{"rotation_deg": 10, "encoder_arch": "convnext", "encoder_activation": "swiglu", "lr": 0.0023, "shampoo_beta": 0.95, "lr_schedule": "cosine_restarts", "final_lr_fraction": 0.01}
Rows from block 3 of the decoder, named by matrix and row number. Each number is 128 + 24 x the weight over its row's rms, rounded and kept within 0 to 255. All counts start at 0. Numbers have three digits each. After the name is the row's rms in percent of the matrix's.
# conv: 3x3 conv (decoder.decb.0.0.conv.weight, 128x128x3x3), inputs 80-89, a 3x3 kernel for each
conv.0 076:126131138104138145131084130083150171114086096085085064121121131145135083147094128132144162135157133158095076151135153172129123102129097177149106158075120158127107134137134102112096101127142121077155119102117111119130142133138121145127124120127071142139112187113089155115
conv.1 099:118175141110140116119110110112148117162121125151128096112118157128134080130142135147095170147124149139140139102112158151127100164123118158112124156137136145165111144162151134131109137130121143086126131092132136123147141162130102119117125077124148126166114142164118142168
conv.2 092:151110149169158077126144115133131115148164096142122153105145128146133129115166130137121146174122118115152155154134107138108158087113145123118111069167117107121101096093112103101133134141122147145147155085156120115116119139129148155092144119099089129125101163188156099139
conv.3 099:092100136122149135116093130149148135116112105122141132113095108172124130139136085075101107134128155118100121147127122151133112129106125137082082098121080095109108136053143135129108133130124150164156132138095110108134174151117168123118125146110152124117164129113137123125
conv.4 110:157131132107147159130098107094123128052093176098147178141125125106170099135104127107144161113167171123115096103104097124098082177116132140149144095137146109059102154154121097146194155147142116143142106145118101164149124148148089111148128121093119125092153156123150181118
conv.5 099:135104121135101124111116147117072182138154155165173110147095107133124142090103107134106133153088117142097124113093101096074122119103100104104144073142178128162156121098168094125090147156092116175101142148121148134178140134121095098146098158149120137130129119119135125153
conv.6 107:159114085151122086131131103080113150102158140131150139169116109109121125085166102139152150135130147143143155142146110145125136108126145153138125126197193153178129156086109178132098157153141150156120149154128128096117155137122160131127128163127150140091101146129133128116
conv.7 100:124137129183136115167113148149198173131152165078121128143161101149143088155144106111112143114168155134117126150117122139144130111131098134084105101147129145124149130142151153136131126116094136156160119159130152137153133092174122115135153174130150147142153110133076097073
conv.8 099:135131114140149113156160108107115121139131120117143135158128138158098143102116113153139111121122104095103136158083088130071166119134129116141085102125137149163150108128148168147128108130135104145096159114145104124137134165119137134124143113099171173088097098162116100154
conv.9 097:166125098119161113152130132102152147177102139152142127102109106090126120095104134128111132157168161143163133075061132107100137089167133109103143066135133073117113128114154132144145159165123171132151124169158123154108116111073116109113138172131123140124171170129172123135
conv.10 089:140119129158114130164125151110077129111109147092107153181105133153162074143123143108130186073169128122153124157106133143093067123082073102094136073116119106158113136124142112158134128149173112112145102150169116079082127140189100128125108103150101182153152180134147171148
conv.11 093:115113146136104120116119165147134153103111123113118072130130093121140095147083118165134128134153110164149149138087105166126132098140129120141132121115108144092079102125119147137121162155124152143178155123126117133135157132151156126103104131121131151136119168143159148105
conv.12 106:134101091159179162123128119140145140133148140077132103158168130128136099127153133067138130143124075114143101099127100110150134099097127122115105124091105128164139084105170102096156174127093151109160128121182194172142123107123124124123149109137101113148139106121126137138
conv.13 100:147153165128115174173163107127125109153115141141115133129094126131113101120174135156124114184131078142127150094116110130208115143132082118137152137098167141174131164114132131154107124133098126157086096178132169129106088137084135131118163104161125148142164119122110101170
conv.14 098:087095098137132079139134115143123129095121131079128181135106147080121140086115116164134134075094155116133150130159141128155100166103159135170170155128120150111110155183130156163121165131116126115145126137092170119071118101139097159143092135138111086141133122109127125118
conv.15 099:169103172156134116115162107127131127165133121132107125161145136099152113126121132117192180135127106108158111102138127153176108100163091169119127117127151100101123152080093155104126114119132112156152088152141089097112129120114150128139127101129092126125125106102126133138
conv.16 103:084091140133180119116098175132159116161131065090118143135137155103145149101173107140124089078112175116122133158124125115093097122151074168174147181181140145140168129123133112082120138161122149129146169081178138135143134103141115119068117135091115116145135125133133097123
conv.17 101:151092112150081143105117158107099132087089102140135138151132103173165147146126120096121142124126074148119129102172111114123116144107119118134121120152112126104098071074136146125134154121127127125116114193091131137121095112136155126141135151121080126116142080076107150111
conv.18 095:128152136157099176126079152154118130126135140118114101118146171117141118124127152121142130125096118135156174159125127156151101117174134119134140113114145145098121137129107139131072124133116150139123145138145112109146112118107114122130110165169109103115120123134126150127
conv.19 111:140113111086131121106142157150116132147129134118111085116114123113142129134162166122127110141107119129108161158178147121142122119137128194192150136164100149148108120159110131110133099148137159161152127117142137131145137111103109100141114093141130136123117127113111090154
conv.20 116:120128127119099128118143114091131134143145110161117141118088125110129133159121077136161162095165142125130119135126130117139106130129063118116076139112117152101105156137158109077127091118126120136160141089170093104147122099136143119103139090136094111174108103122150101134
conv.21 091:166156113121099114073144110148125124126113145074090120110173137113112183131124172093107172148186098136139133126142153131118111168138156143150153146152140117167121100099103124136160198120146152111172108174167128163118098138181159100112173117108125140124150150139093110126
conv.22 097:135117145128141120147127130122120088150136081099164146149125132153175135148132100111086131108081126123111106163128123126074098114128126152153157148157136116156099137107122117108121108112099130124122172116109130092130123155132085107139102106102105141154114170195138148162
conv.23 099:118098174163122135118204151176121134119110070121119087124117113130100149133145158171119124153146118119167155109149115160123153159138110116160136152161111149124131109098122088085147130135135131112069129168163151134157146155101159148151148096182128117131102088137110146183
conv.24 099:134147142121143160118144144141141103189147114139160146116108154139136084134100102143166181105052171098076115119122166136137120128118142130120109143146128122167141153141124114110136132132113136094121145130134099124149122120110168154105121144127115100114135123120114124123
conv.25 100:104179151129139127093112117101097110120134142180151158133131114186154109141140056107153156148137125100126130122126118116109136092113179142105092085133137116117103085080105092141084142105143151133102131137097085129127145135154164137083129131080116089088142118119163147118
conv.26 115:112160108117115113124145106144136138101103119121097089164175151126144121139161131084106117154138114136126126158159133126159119094077097086098105100108113131138149154123162092102119089134103138105118077109106125131121129137128105112122158110131110121132121128131127133144
conv.27 098:176170152115087144151176144109130134160113159148151116162107123154142128196113116117133137102129119152093123134118113107157145113109137136097145169069095134145101123130093151134113111107107114119143133160103112081112116148119108122128122126147117183113139121128091135131
conv.28 097:137115059102111155117123136131099153137147119145135105139095117128127118079117067147124108086095124116167152112142129135107075155121126142125108116108140141145116139127161149159111155130091150137082149133067096086144126058142098131145106149133142114172095090166117141143
conv.29 102:127108107134116090146121135106152114099128115129130144122114116102097097116160112145088139088134138142187169149162124122125136148118121111120167175157132130153152119112155123153141127103077125112133154114101146112109145110096121103106129137134110093118118114106136118122
conv.30 098:112161116121138105144138171121123128148153185142163089143121089125151090155155106138135134152130120138165187141081066124096103152153167141118081149117112158099082167145113149138135143128135107142157103136128125126100099152143120119096134135109131110123138128138154155134
conv.31 102:154161107104171124072119137110124143112163136113103124128127125122080126145131115102075117180170123126155125135118105160111132100071132132084132131110160142138133149117190191118126127132116138130162148165126132162149116189155118158114138127104130125140183159174140131152
conv.32 099:167095117144094129161108164141155122132150122111098100194126135206160129148143149135102130144128085108157114114127088113181152117149153159136087133124111174117122123119132129125141090095117138156139137111135134138118107107138108140120123114128121152147174171144105148116
conv.33 112:114147137131122119129148158103131121096135127132086111117104111126161156125140124141118113120065136122109127142155170087093141100109100113153129119149152181143136160137122105150098144147110143155163152150148118106146146112145147072095084126117132087116072133148147130096
conv.34 095:143194162145147138114103141132118171116146140100165141143143116126159151104160131108148147125155133119103132150102150159144120151115133182116099148129113123171126151126121157114132107078097136087122143151118111144121102120154121093130159112122124146123129130151105161113
conv.35 111:143155132115122175118105142089068084161122108128101125128089147137089153134127118128116152124093109133136121138134121119143129125140117129136117098185143104154110146137183114161152093142113118174095138165133104063131122094104102091113142149166105140115099152121097120110
conv.36 100:116123125100077098135148156150094157116148156107106150140145132160130148142089116168150099145089160152078089165131137159097130104158127098146147148134144115148188128155146105097129130117125127127149180088170156170089114113124134105141146172156142133142147136134125146107
conv.37 105:172101106131130127118136098076065093075133119147198136151137110115128137125101103100135108108092144104112125171109109109127117114127124152140106154107133144125135078110135114151133131147119105146124161153122150153112126110112103119157127121146091136113138140113143136082
conv.38 089:164150143122137149076159162107142102124095115141085104161139108114078113123111152158145132101114124132122134137134141146122126165136128169130121156098128082108108118135144136099122166109127168102115126144113121141158145143104129122106124147106163117140104102133148135157
conv.39 085:152123135101139139145124134126152097103104132184158142112085095146136151150128111104126127122142119135131156148146130148160118120128150119137129121148145133130112163135146082115152112131085111124129136149149170137130160117107139113105108076117109129135101125152153118116
conv.40 099:109102155136152137081160140095133161122125101116139148061092171135127157127099139123119208085112121162109129115129088131126156152169134129136133115080098075125114122115128117109156107129126157157143147163160096154188119143097154168129086108083106133176150134168109127173
conv.41 107:089100096151153105144099161108100086096156148142102115126135160121100151126126115134140122094111133120092144139125119115135134127173136114102142122106164085121165104112137115151129116168125089138124132115081128148122097108139102104109108162114127097123136126093160135104
conv.42 106:132177117118106122104085162120131125123121140138109128142123094184136130180121148115179129151121083143077138091137159141185123142174137116094143117109126149148136129124102141146087145116116116148149060152122089124134114132131132135150110151111124173170163099129120157128
conv.43 079:100133127124164118132125121154140085102146149100120144130127125104090114145126105101121149139163127138137149141158096148159116134092121129133092143139132104157106154143122124118089145129118117131118129081110158125123112164159094108167140103119151118127136117110105132149
conv.44 111:140061175102116149098154139136131132184161127138113152164132133115119144121128106166140119125072122108120169149130156109097114121103095082112105151124123138128158174162149126150138130094114134132151134126167167098131132120116096110105121101086139130129159145105132145100
conv.45 091:125159163131148159167158125115139163098143180130112102103131087139136099142099142152124100115111127111110143125163138174169165135154139155101122140108142113158157104140126107119176130134134193152141145117151124145132132147163152135107130115110099130144088167104140107108
conv.46 086:138111155115115164133146122098125146120106106146129125158143134149082113136112124114148148116149112127122129115131080090141147130155141150130151139115080116096121131106145114111139121089116120114122127113132165149116111147125126131106173126143150119147131147128138136101
conv.47 107:157168137175118122122150120152118188121150129104164095133099135166130142129116105127188125124111140117104137117134110138122079125116132122124152130076115121126153137156090143161126127143154179091106094139144130171133132113127135162144141165119136134106098112187104163146
conv.48 101:126129151122128166149138099129122077120114104158141160127125109100134129127130127130130167103138133129105118162141082130129097171102144091144126133154142132130150120080087112082133123147148137133132118120154153173138136116148124138157105140146077090113048108157130118117
conv.49 095:087094105136150119124113145157100148149109129109117082089114113131109153124136124137109126122122132103137101125107121123073118135120119147100102141160085095147109130131140133104120156148111120135109137103130107112142145069158143126100126141132125140135131107126112116147
conv.50 097:088094107105119083183108129115136160121127151119125086166121159136147122104134123110153112098125127130132147170137146151118137120131113143139127109126125140138140151129137138106120100121162113084114144085079171095091137153130138117112156139113103114137104121107157114102
conv.51 076:130141110123127126097102058121109134116115109152118105118110134122121102134126129102131112094159140147126144075103156152145078136125142165150150121129144128134122130123114122110064116108102144107157125137152124106111121110089113127119135152107110144138132136145118192160
conv.52 111:110134140115075152119137134081151122122132170139106135103141186163128124127147102160092109138125101160125085141125126142131130103136127123117130123132121153094148105129139133102096130135136140158154132094083134132120141110109106103146110129102098121150105113112145128091
conv.53 099:124144140097122110121134142121115149146112160153169108139089141140130089102135134136108147111140166144101176096146152158164135154128128137108085136086125091144136160147146132129092145095141107127119094147153172133130130115103127113121102136130145111172152079106121152113
conv.54 098:128101159140107158107150130129113132123107153097107101107123073100114107148174143087136132123149100133095120119122138160187113143147117120129104144111109109110118132100136143125182113137112084142123115168121127146125128152136132159141110138144117161158121117102111130155
conv.55 101:129087110153123131141145188160140121124141115121084109140117127147116111157104108126157125161157087151076140131128117162134138149149103127153116144126126143093158134147104135153160109078096120119118130134128176088108110130137151099135127143149156141096153113051104155104
conv.56 091:128111078152113155172086122136149129129116111128124154086158157114137121154126107141151114077057136138106121111089151128159132136164115076124115097098082117083095137111190117105095141140120137092139109126110127136148139105146108130143084118147154142121148128132162166142
conv.57 106:144119126138148135135138079130149122158166132105117137159130125138142119132147108158123107148071127100142126121088132125133147130161157130125131135139161117125103112094058156111111151119118127131144076112171100091111133164115118183163112154139124110119125111155109134146
conv.58 106:109117112096103185153104107162106128116112107133148136124105112142082107161129124117111121141102121109138149110147128101162138152083111116098128109143100138125130128164162111135118115115104094143115116169147149130127142119124135130143111139141114134117190123133126135123
conv.59 104:140152159139136082132073107117105114133098110152153097109140187091130138105065180079111152112110147134123180095147107127120123134112124082127120101064134090132115144128082138141157091117112098099130068106138118136102125170095135128082115139109159095127142148118092134105
conv.60 096:125151126069131143112143146104132105134119092116082100134143115135132142127149151092147158100162148161122108089115136122123114171108153109133137153135131141135156104098139129170153136148086103128096139199139097161162126140142159129125164134110145150111141141148125136150
conv.61 102:152131163129135138127133116132116128129122153137132131115104116173120102149115135123111097144109059134097063158177142158178130105095121103110120065134163078125145100081163119091142088087133143130157128102134148116121155126111146109113149122081127118156109133142118119120
conv.62 091:165145168103137129102136133118104139100116155085178184161088089124157104129142139115163098114114100092137147147146131129138116155167105120103140120094139084126137140086107117119110123098113131134114079160149122137164102109088142157158138160143137120179172081125120140114
conv.63 114:147129144162131157146130104132115126096100097129180154108121111133118143154139120101120121140136112108145129072117106104147111130167139099102177088102111056130124107125133164161117117190126129117110138161129154168146141165146108119105136117164133114159098112098110141100
conv.64 102:101105163097171161124147195155145120150115122106105125123166124099106159161111141166099128153167133125149095146155134107133143128099117131167140140131110131092148141133143105099178094133127137118139118132112110116153140156133160112106130119106167115111126118139102094130
conv.65 092:140117134129165120135170157132094105093092117117142103122180123125141148145116131139137067085148097111118138156168093155123117114108143113144128185185127153188143123106132111139156143135117129125155190132119149151167135143109165117072148168074102154144155103169130111140
conv.66 095:137129118139164100095142110175127136116120143156146173116141114088121132157081138121128134122105133094096103174127117155156128136166111151176130105138128085095100120121131145110109104155129126122127135142125074171133102135124119125112117114111125161118104082178114114138
conv.67 096:124150155071095130088166139176144153136173138131109133121128132162126119142133094137087128156158154121173116131094131148091106168180101116109140141131122175147146104129144121115177136103127127117117105146145154146149144151164084058145122106117098130180114150133096104129
conv.68 091:102121138046108171073167139156138119132109134137112116100103120121140113125186153108114141157116114152110080107085137135115145109118096159113140126099150117135114124120123114122106136122121129100118086094123095073140140131131110152118095144097123141144113131101127115116
conv.69 111:090138158106133121099102108143094096170148117154140144138155166135084150095078122129103128161122131127146137103069117121123139097139163151119103118112126134147097148098147126118134138141124159127116133097117155120123132132124133127154174084125091105095118097104101099101
conv.70 094:127127119092161163110114133135111132178146137154135122142086112147103102139101144118124126103077121113110105142089131154127135113146115134144145151124141164131110090158121129168132126124118089120084198110104140145130190121152154146119102117117121072106113162157130145135
conv.71 093:136137138141180126104160154128122130138122147147139119108053104091065122088137116068117167131115106125152149122155119155145148130119128107113099106135148088129126150111126124124102152146158100137137085146161137084158116150153088150094113132129095132141137172152116188162
conv.72 095:137136114116142120164116129179181128176152127145107127119129130156165142104162143151097141158092122103143125154159086147138128100100112134174163165126127146138128141128095137160132104103115113133166116161136115103111130148122124147096109101111151115157144134136134119147
conv.73 096:133153143162092137121159133108117125132171160160147131170098110152145170130143094130130135118045156125147127138147091123122127127127142194115121098118155116175135107135117104170115117115140143130093135131107124128154158128116137120145133135125144111103077182166136135139
conv.74 109:100099129133128109142127084144163157148139125140139170094143158144133122143086108143139130140126125172133144117123105122133086126096099117122103118089115108106107137120135151099117094101122152129149144093115153121155115133143109114126099132143153108151089134126121122133
conv.75 092:116100096168106125124141120128123139162155130163143105159104122120168103146146092106125096095053123133145138111140141108110130148158107107143122135150112149146129141160120132133117096098120101151116092097128148126126134111109125148160153162146057120130102107135147155165
conv.76 103:146139113138137090169150133157125141151087132119158081147138116172139097137104182162146071141094038128119116125117125143161148150120115108138121140123159114114190129140120114118164094130148118116124118126125166164136125116086097124147086112156103176151128109146125137149
conv.77 124:131088103101128124140121098127140153128134169126131133101131127156133135160113140159113122119113131151123109097101131092101085129087140089108138116122142140125140093095127075108146136131145095107127114105141147126105116129114071117123093123179119119138138165098131136102
conv.78 101:133134121164151135106103153114125112131126103093086103118108109119107099115134163096109100131145063151147106089150142133158137147123121145167123114158145082120128153082151125073118105138103125165111097158153102073110130170105107158130136138127121157166162092113128097118
conv.79 106:155121128192149118191136120134128179095135158123155156126096103155128108151145129095154105102107158101108150166157102107166146096106131119124142088116123129139101110125172136113107088142091135134155138127087180157125147120124147109104123118125149153121125153089132161122
conv.80 100:137192134186119143104112109145163103080112093096048131081170064121099119184094161092093124138167119123145122100124118129144115147166107108146103156148129148100102153139074113149160151142142116103146087136129137103107127170101126159134122155153130133149149154109061108130
conv.81 093:191155116153146103154184106141156173150154109132103098081152149140148141125150104135126121116101123120127102126130142133136150112126149108128109167112104142137122124163183144143145124140129105125164151151123134147133088099108112101085089088156131126167137135119149109099
conv.82 091:165140091177120074085089127135112113105141128154118109128143130104116148183113163106133152142141110129142110148140182120137147084082115094110153117147118109130115118121130153109114137099124121087090114109126132137131116155154151131172141144169173171135145173105141120110
conv.83 101:098146164127134139130094129124105104082100140140114163119092110159124133128153141117155154131110113142147130130146116145149116160117137158104184164117131115176096136146180156156144114149170092085111147133091114122094105130143144115153163090113147177126078177152130137110
conv.84 100:126107091139141095146133134134122106146104132103131141156149144132101111125086159135127175084120165111106119087089137138123149124130158134165133150144151182144133113145125117123160141132136158125089150149135137158150142142122117151129156123129093135123121158130116135129
conv.85 098:129148109131086118148134114155113141139119134142122124151127138123123130153138098086143140116112147173132156161127112150096113136115145160146125159141105122148095149163134130145105138172110145133132125100114122115131126119132125106077135185153131144121128112090149125128
conv.86 099:125130157143171125118136167159159140129163130102120113173121142133161142182124103117073100111121107127125135135148146109104077125129114111137128155151161171133152128161108119119132121110093131126158111107116134152120133175152143124102148144142131113132143105149158124121
conv.87 104:138113127141178121129129130125086080141103118119132169172122140133158130125148158085139182117115170130114124188152142154134138077096149128127102113127124132168119099153099128154123136144119085128137155156111140141147131129127140135147119137113125154114124172131123155170
conv.88 101:153145120082104141103092143053160146124149134147121136113146115144119111123105148135162138112111183140103086142152112109140149149135135116136181137159131121094154113154135111139163106106155128149134143129135146162154167106141129137142077148140164169125137187158089126117
conv.89 104:142109117119114158129103133126129151138135083118162135097103152150163104090137120115125158091149149135129111114117106118119168149167111128104100152117080156119074150108100093116114132127133110104099132147087134141127122121162164118149141133130134124124141101105132129120
conv.90 100:133060136105088116135169130127068104116127130135161110160132121132141116121113126097099126108156125130133120118111136117071112140171132160131103138105084146141136149127118110065133141100133145140105125080130149150154178153105120102121148096123106131135174116113139133151
conv.91 105:127138139083144147119109193100145132123121151122173125145109113092115148140115115095126141111144101107159137107112129132118110085100140157138172148145159117149161108097114084077143099111154158148133113122110098143124157145152122156114134114123103121155106095182137142126
conv.92 097:102115126103119136158127141181125130122108126135129145116121098117131111173139128172132155140200166094163148170133104170130116100097141163113143153130131136110139133160136146137133174133147128071111161140124170115112096115166144132127179130113132170174166142131157146094
conv.93 101:137133184150107131137102106115109112096123168176178163140129089096117136129073125166084097154128075123143119186116107148069124127155119114131126109121140133119115104133089120136182139148122122143149149149143115117061146096105121106134089117141094125123114169153154099120
conv.94 115:136156146121108124138189146082137144163103109111098125124111111099100104125101097099115161114136131118115141125108119121095100192115097106155191135188160138113114123124125108118172157147119093104134128114126092097090112117144108144182127139202086120154109092143107133158
conv.95 101:109115123091118119115134097154098073123097083143123133126124155138103137160157070143089095134152118140160088128116176110119121102131113117113132099171142155145138106115164099096096166117101129156109120114169116106173136123140152141155135115034152153101135127143116104148
conv.96 101:142117086160098131134179120134120148130122145151132132110112106114133159110143153089120172157137107126162160134114149117168163111141170094120133123130121182121087129160174170173142127109115111132136108192150147130172105143094088099129178092147127125137107078111122114106
conv.97 083:130117124150114125162142138129113121140166202134113117124117117144140098088131172094119133138122120122160142145152112121147131126208150149117092111139087134156121128127156099113098116105132156164150155164156124129088084193131059139142124129139100148124136142121110066135
conv.98 102:085110148104155131128157183181153054137154106095151166144143111114143106092115107161124089109136126115111142120126086103119104135140124141147134168158107163139151153189123164136103160144147152114104171102116160134130089134137140125126146120126111102109115125142171106088
conv.99 105:149111117120147159137187147130144131094119113167136135160122105112129113144126108126129169109140185130122173132105154116105109148084055159111140146100100136119100148104113120115075114148118149131117130130150146129137082130122136127148116139122076157159147109084137092136
conv.100 098:099097147085161102129096119099105149101115095127119154071124121103106101164147125113136130092108133162102123114145143143158119161178126134134101109136098115114122150119147106073167135151085115125072134112127120142140141138079132112120109127145134103115133138110112187161
conv.101 101:127112162141102111145123125124103120135085128141136107118117100137107097142120125165140129153104134144131107156157120160145144139187152151142097139141122165118128109151155135080154134147143160168105145095107121101098146135101077112162125105127145155117120183111137119132
conv.102 109:119124077118167140139157139112149127091111132105108150137118111147087140152130131130087109136114139152137119152150143131109135135114068138140125122164129130080174108128105077096122099119125127131095086093138099137172107157129099117138105089144160155170112133147123155121
conv.103 110:143115131158130129105142135122145115140069149134123137123095127162091148139081143118138104123086070108110083088130110118130107135171145142086099153093116130135072159126140118127169122142131135144141138118132130080125113130153123132141141087123100129129086100107093085095
conv.104 100:147174170127166146152135166189099091146071123142144150123117164124111152133093135119104138147153119123128125107175107099112090132098144124121134132106134128133145133128108113072137151127163137077113112117142141171151103126139147146103125135109095138122091120151126155148
conv.105 105:144127109131138122125135103123121138085165122129194135112178177130167137127139129128148156123168110090144091117137120136116131087119132105134098104121132116151125081111142126115116145120151149139147125072104133103079124130151153088098129137116113110157141126121196162133
conv.106 101:131127131094126155065119126089131119136136126126140131102104080102106126125137114113117135132172088157094089155106104147130113139132133186119139127159120116134136113107138111093154112122139117146169128119136134127153160155166144113117132088096110158166131155148142117144
conv.107 089:153166131151135158125128142089168112129100109137094109125100128096126110118141132129150075134141092133123122127147135133180129135121112103106132127148162134138111109069130149126094111090119110117107153150099143150153068108162130149121135125152124154147140112102103113133
conv.108 092:080120143117140106182144141141136156140123127140170117106093138135144122134175116148151089080151138123171161128130137136196131142163117186117143155119143115148127160126090105130114143122098141120155170103120136143139156084128178099128166094125133121108098072081142123109
conv.109 108:144129118118156115096139137128128142144122096108116124104126112086125129152136118119124108093134134092070093089123164107105137136096095132140169164149116094152078166129134120114130131096105165146140136121128155136142091153149123122122101102128126118118123091096115105102
conv.110 097:141129152136156154140186168150139169141138144118104155142141131118159135124147119105115142103129122134110130135124157133147133136129114103085114107111121147136101115087107111104091094114110077133113128147144161149146073124104125102124133128125154134115159128131111130123
conv.111 107:100130099140128095140162128121096099163159116103148116135131122128153152126115133080147157092101157110135109110118128137142120141151150121136098131115141143105155131132096146140112158115156147136139114144133126098101146166089122158116114072168094080076130148050159142096
conv.112 095:143143089122157140137148198132159125147136121110114128114125127119157136131133132126101123128135180099124139160128107098144131147105105148136145170110151151142114157123079120113128111125161127113136157124096155203192126116101169152085152144084104134122127141129133135171
conv.113 098:123111139119076158155142117153151137170104096106095105104095145141145106068098120150167128129141131140142121124129119115141095142085075149153125127118115154132094133117139096103093096114123103125124150150076137176191093137160136110114155107117118146118108139147144142146
conv.114 097:135134161113160164118153117124155133149125097118119146115148138155144121143186149117157191132105118132125130075156136144191158161135160123107116147134174109114104124148137107116095087100132128138131113156140139109133133083112143126125112146119131113149129136121135157134
conv.115 100:125158147122134155149104092089126132115123132200150125112131157128127081103073095169155090107141140124111153114118163150133140102092147134154110133064116132130146097174109144141117053107107082077133151128144198132098120101166131127135125118143132127131064164135112152128
conv.116 099:127121132130119146123133131145108106107121158089147131121099148154128131127103138178133117132084127133108086151135152170128119106146158111158126097128178118097129135106104131127103110140153134135113142099141086139130144161136171132146107135127158143104090132175114142144
conv.117 108:110131092126122132149107083095127116169136110133132126123170123141143105118144114152150111129111074105131154139100104114112080121165128153088114167120120116150098176150126156058091127065075130086128097135131130166130104077135162106110134107145166140105183150103186123054
conv.118 086:101124139139141112120144142133148122117116100128127105138100114107097113140157117143123106117103141118095113112135155157119129172127132157079150137156111112169075120147140101100127125111099142147120130132103156149130181119154132122086135112098150126125113095133109133141
conv.119 092:122138127142143131106081136110158114092118105115153142102124099127163128113084112117114163122125142156144126100143113105133167132164137110107137114100151103150189126129156100093112070075116122108128148112127178178150089115101140124128146134126119096119125101094150138082
conv.120 097:112107144093083148107105134131115116153133153173135124137154102144160165124118155131127119120152104147122118120121094125160082134132129145130101104118107121160156123145124110106116134126101116115083096138090117126147132122081110127146125134083110134131160116104156173118
conv.121 106:140167118135134113110169157165141137107120130103091105161152108118146117142128132082102125115184125144149151122051124118096126134147104124156108153208140144108134144136151141155157122093127146148119101104107108122117161182127188130080118108132117097101122093147120088137
conv.122 100:102142138161146128085165137114115148104188161147131123110103102132119142143153092108104125159128123137119167130127146149109130142108082116123115137105100170082138135153150158174138125132094121152137119129134142046110152169110124143122073113129171113145110126156110183154
conv.123 094:144124092137128158116136103108109135122162139161126104170122091158132109143119130124154142165126103167116091148150119124084137143088113082151151114137078142100077149133075123087098114119138123093121095143141129124146141095130145113145125149119159193170153136179134140132
conv.124 121:086118150123139152117122115102112133124113108146146096147101158122131143150110098101127146130160131165115113105176125121151126147112097125116124131084129068105123101082145119084143136132124137100118151121156144138128121130112097138130137145135081123106078111091133146127
conv.125 096:080118135151151121159147116138149123143128111133116115122121135109097150116144102128138134114129106141145113104163085108149148100092152094122097075126103123096102140084115136104098161129154117131095095168124085131174130141162132157132131143131131111152119085180102149159
conv.126 108:146145093140117090116152156120117102138168137119114147162150127122136104129119087129098141128098124115161120117084127082130091115113105099138101147128123156141146149166090098122075144124111117097092140123110100105110111148129136133119105109109148113136164134127154116155
conv.127 091:138136115151158111123131130140113136101132137122119110150085101153148134123155097107105110127176196162126136186105101135139112151132091137124119132141123116143100132123151161133089124151115138124133109112135129166081127138134124141121128138070119143160095155148122099172